Weights of a small contrastive image-text model: encoder widths [48, 96, 192], 38.9 epochs.
Rows from block 11 of the image encoder of a small contrastive image-text model, named by matrix and row number. Rows with one number within an expert belong to one neuron, the router's apart. Each number is 128 + 32 x the weight over its row's rms, rounded and kept within 0 to 255. All counts start at 0. Numbers have three digits each.
After each expert's rows are labels from the 100 images, of 14848, where the router gives the expert most weight on average: "peak on" is the class under the peak. Only what is clearly more common there than usual is listed. The data: made-up waving flags. In brackets: how many of the 100.
# router: router (encoder.blocks.11.mlp.router.weight, 32x96), inputs 0-95
# up: expert up (encoder.blocks.11.mlp.up, 32x96x96), inputs 0-95
# down: expert down (encoder.blocks.11.mlp.down, 32x96x96, transposed), outputs 0-95

# expert 19
router.19:091157154113160149116160193113164098043199107168146167093098164171127138171140119099144130093142114196196154131081142188086132121069135146139086138135110111132147119153153135115138089089092063160099131088110177102140130142128161147081110180101140145135062122108156129155151136107083116127
up.0:064109085099169130131177142149165157180155118141179135158073168126139123087193127127167104185078069098093166064119090140115108153131118108162141146124126115106134115078052105097133137120151153149164126128114128083105170161108156086174098099173134088155084140148130196166098090112147143141
down.0:162127117136118128115128141157115120102131144046120194127102127142191095173070159108112116111190142121172162124089158100114160192107120141107084136129158138125134137149093192089080089167134094115119095125127174173083071137100144117136221078138143111152164159160083077161087128149131154138
peak on: flag (100)

# expert 12
router.12:151141151158132096158116127117111115100100144093159192115107146124180101098156174147066067123106163092157100145172078129100139165201034103125124149162146134140178132196159091095148166065131172148099084103139136152130106139102090147165122087138198086154118099115112102104142145145124108106
up.0:122178156130126147120101132184118130120137129133125133057098064141153101160086083135136123078126144076152100049150131152118069152139141129143046157096146136116119148132088152144123167109108064194104134166117142101112054110106130163073166087152163094118147118104149161143129200125133139065
down.0:150156100131134112089115101141164174089112139070118100151135108114165143058097095091120128120170080090111172166123124200124132091143123104120131086140182124159105193124149164160161158111103150113106163101162181168179145171108169149176046127140108148087139178083130129140170137110137173182
peak on: flag (70)

# expert 5
router.5:168075100116142141166090126098115070122154156156150156149178135102140148092127105135116131111118157148080061083107056108133117100145142118103126067148106194168145126176129107184141074127151166182101165138108199158083097113137068073093086125138180166155095095118102117127147155139136144159
up.0:093155103083152077070114095166120125177117091083128158089117122121171189166145123125201117107175123119130144121184129189083133115148164105152163109064116158171151123146103072081135193112137098137089053167101138124131076141124169116177139135163162137106141149179154112138167124113129126166
down.0:157118105102098133066187151132099139136105114070177111098187156109159159121130069128125103062117122067131174110163097128127120133132143126130124087170017089139165072182135134093136155095188100117101140101156089144131161159142138085183139138100134089148101126089136118146117077130112095098
peak on: flag (95)

# expert 13
router.13:102075186155115144085082099089133107161113125072136107152135159122102159104145163077157099129124147181154171121144130056136175076162161157123108102176136080085138158117112135109074083124136111162104130096110174149190131078120165184190114122086158141150177151077151158134136112091101135090
up.0:159179077142148139120118179105126140081222215139139139083115109127153164133096156151133081122098095138152110146071106194098096087062181136148140150137097093104049093122159127083154115134127141126182121164122135132133146148157144164144101159098164109173131113150138104178134138152090105170
down.0:181128071085120145151167170124168065045170166125116127085157173169189053118132079113126134132155148112133132139097121105102087122050129163110153146089103165144141141196132148117149090130144121111110166154178159106121128143144121144098177157076077083121091117114152127150173141099143165119
peak on: flag (100)

# expert 6
router.6:182085164133081134152106153138145066181134166150145111085051201177104136135117143066115111075130111124151137143094153124136120149187123089130057135125135147150119127098135064133091137124128146106120140124128196133133148167153054162139116164079127161186124118168079146146185155087131115129
up.0:161113127123107186134138097094183079098101119102155095105137139169135175145205100138170121145082134096105203115114151160185159145114136152113136163118094131114158144072138108095070151198127137218131117096114115124141101149152076112120119162082163108139153143054139144106195118111124120162
down.0:155186118169136143126182122107100057152159180159120169112109202133164147141147120156144146077125120130192225207110092126148120107102116056131142123156174125169124160130133068104121090130103124102090133131086095115134128103122138093126098114109124115119072106157149174194137097103143151113
peak on: flag (85)

# expert 27
router.27:082143113158136105146166110099110188158142151078175114144125173153121161166116164090089121167085118100122124136103155109163184145084115092141180135072125088158106138136148079132141106147110078188118155103069062135083125107094164129142074153098140133176149076134210157146104146120147071102
up.0:074176139106166159101122083158059140181183114113123129127161087118096095152159085143129109148186190114146157127122132129104126114199114116150133115120131089153123172141149173121139164126109116109172117134133099064102121178073175155093126150163117089159132094156196096065124086174067143120
down.0:105105139107130117169144093109162161074123116121088107179095117085161143123152154133103158154078115074132137096130093077178146085102119090120179177143130126145101087093052089142119141151135176146154137175211119146104118067092119107157100058175161144169178147130129132141121159143198139141
peak on: flag (92)

# expert 15
router.15:085154158113153155089096138149095175125104133138061181132140090133093102178127110083165117147168167093148107179184101169147085099122136156102164166101123190082095094150133164179160143085121150091103082073177156110083080095145113108117139079157161161105127102134156159170095116134149083114
up.0:117097130167168172143139106124066133085118149150131184205135127090164088164096054061146131159149096077121171123102116151140112169091111090108155088149122159153153120111155096131198118126151134121110143160142070149094105157160159098141075113170126134163116109115058062081166140143112139133
down.0:056121103160245115105120145143111107149138138129163125117096155107094113120165137122129157145116072093151117049161176093121057121103150163127124147104105104128085104162124150070126160090154126186074136166110079131140142170127126132110142174145172161115095095138105178093151161172086117154
peak on: flag (99)

# expert 2
router.2:148088175138123137040158101164101149106080099150069097134104124110118103156082101150133179189198150105098150130153149123106126104104137174167150168177149135140079118173158174151089149159112142119139160091123101106149111082140116103088133067168147170150140104185160169112126128187082102145
up.0:103092186136163176110078149115150109111117160106148128172107087142144153132077134157115132147107168129111153087107187122204159201155120123165155158154170144158060180176110102089124133105143141102184199165124128161140138109138099103109141116119181187113107074184087137146138162093130141152
down.0:153141126097156139138180145132119120208144103134097128067139098135139175145103172158137111110145123127099175103134197138141097062145104196145168125158139130121076105131104088130061192085184145081155180160076111103078164088127175148108185108119135130105104146185123142171141144109130130103
peak on: backdrop (92)

# expert 28
router.28:156137168085116190121155103186135190107149081178059182148096107135123098133111103077151139148138125110167091158109112125101131164121117150141135129197091138086070107150137215164176120068142148077144106145181164113120058139107158119146116106149153135124175163123152097126132112112083160118
up.0:162101161094093060110110085177094134128123154083158166122129096120138144127132154145152158108187158140181072127157156107131148158156079163131086150156162095110143099131099126148141117134100160054199105137076105137135098098151116136186144101112074169101063082105122079166069103172146123141
down.0:124152112062153086179153181124070208131120133130155162129124143061130066138113119137128179100102110107107084109123133112129109107116086156142147161094096136077124100159105127142079156094125158109142118171206145167115125169073100145055138125136168077171096162128099073120115151143111153081
peak on: flag (72)

# expert 14
router.14:163170122070136070141092193116101167124146163086095144153100108165122118140160122096102167116126095078107126117123133141103121150125185089098160187070073154125102139163176164082175181098110114099129113080147097105119108160169091125077082116159111141189112122112073074120141135084155160157
up.0:151189127117123118158132147078157094119093139148166131124125175149103156080129163120081090100164078119138168140105184161153238132059108137107126134161058143115167102122171118073124124124139187155123079140143168124124134170060084111133148125122148150132102126111090156167174155104124111180
down.0:151070112136097144116142106127114147120127089115137112151121149172125196112109107145162104114103093142108153125115133163122108098160142044113168147084067082174101095136035127155114101158120116171121103197041095121113163162137171172142145092142090140071110139067146183115151111144153143118
peak on: flag (83)

# expert 17
router.17:143127146142138128070065079153088146116067087140067121128144084087074112134127123114174159104168153114142101141166090111162121142187098134159181183180115109131103081140119208174122177146146144115100098077181103137097090058152100102145143108153137128105110139099156148146079137168130149105
up.0:046115177186153132089165093117152150095118052160175122084186118116125108111093129155152061127082150121126161214087103093143176099183146101156190141143161161123133099149105108109154102137103093137166130142107122115102093158139112123089116146111129152197097095081148147114137153166117125116
down.0:017128153105079134122171109164143140144100154120145112115082229153123134091161154116130137216122099125118092168116169116120140163142142091123093129148127091155150137182091140096110112099119157152122092101163097192120138117075149179116127169158099135139174151107110114064142153131091085131
peak on: flag (95)

# expert 23
router.23:147126165119157169069096175154061102070047147107141153097151144078132111125145108146157068083121168129201104109146136165174172156176146125135083145143174160108176127117093182139080146142117175144150097124161139123143156143159136112145151120092130098164131160123150194128072124154105093091
up.0:078091182157127160096149157171168111135099141101128155088143165102174135080125147066149104131138122137173112188145161080143150164204170223146113127162135121105182112101132160117124101095111161142103152115125161139172165157118138149174139169143091136150141165045148121169106135120142076103
down.0:162138135106091098148177101181095183149101143168138109146162166148092103159090180103097138143099117136118150126174093158148073188178107104194159127123133123122100076148146127156151116186118152131140116137111073154112090157107176121143108085075165139166188165133152185105159086127070161176
peak on: flag (99)

# expert 11
router.11:161113118153117152122149112167101175164131100187125114127092176075091112185117140158117182152148148073117138122166149087146094081117145172063093089120116174061091166124112108111145152136170096147164070146178146083117144070112194146156128121157148174135119156145113131107085097114201151126
up.0:144189135134135108175090173161075154122171142143166161108037133113101178166082145125101165045068152123126148146147160064140085161099094176096137159118114128119138121113166190119132143137113131124136142115152122115090088190155117104114095209078103123129107174116121134104126121090160155134
down.0:174146159158121176161168142137112134117145138174150158105120160166144096105066099117099067130184141124107106143122193136138090161083157085086056117072128094169106121115148115096135125129117131129068133145165176121130086116085097117111061118135125095206143173123183086130155091066114106132
peak on: flag (92)

# expert 22
router.22:156137088122182132150126072160177085141123156095127049110164128157159141111186102179136139141181100125091106109074119118070156149143158135100186144089091114112132113101149116076171147159117117120083137171089087077059186096082119131119162076164110135144108144167122126070151138143139139159
up.0:157092089116157144050112151207124131082103107122129147218148116095124123179166149105120134145143162120145132129162117102138164210136148128137158110113023121091103118120172138098129129123104093202122085106145099122091141092154142128111105127156140097160129195142058153080126149125144129129
down.0:068165117100082102138118146084154066093164119100086112165107113151158121123161108175180129115125133149082096085128137163074151120076130155164109142084150123123115106096161097181119075102130166106055119158141095092118067132119123066036161121143179115114079115157122120134135155150179136140
peak on: flag (96)

# expert 25
router.25:167068191152134144113071068170068065142096130134169113145158150183111109114102132080140123152141140117131144165155142152142150159165098159104119129157094141121111160118135128121079130090120147099145072115150114192180095100135093153129135076078158189175186158129116141133079126172079106077
up.0:143141098096152162144120112102137136162044101125129142096067175183190098127134098181120105077129144124138145076167067143172091083114102172108126112125155168104103044159126114060142149173153085130155090114124174107136116117142119131137083117152147116123107115118082124196153140077103132177
down.0:099168182156160146130127120078109108157161174148134116158122112091087110119106122125116143118126160090175130109105123091114068121100072112201119111161138105179162170058109163090109084165095149075120172113071150141132129156092106112170119108109062117106075137088178137047140108157130090109
peak on: flag (100)

# expert 4
router.4:122100178138112167115099094204127175106108079172104102152136095087071080149129142090117141124154132104132084134160093125109069098172098205156143173123134172122110118151147151189153179090109114106118105049168130127102106119150139129095139085187185127089141092130113142116095155146067125147
up.0:102051089070099143164174130148134157134103146135133178105184166134113176110167143164149117121106063111119093166154127128173080110155097110135152139084141142125174148145101135178120088098110122139128174116129111106199149125129127108161127119175070112133177124079136043109098115132165103211
down.0:158212160114137185150141133091085178159211131132146137120130125120126149088087146131158118122183160129069187150149115148142096117134149160093166082138159098208096152131088115150108126091130103094129142106149061095116108146087066144125121179135143097112171147103101104181149173151097114167
peak on: flag (81)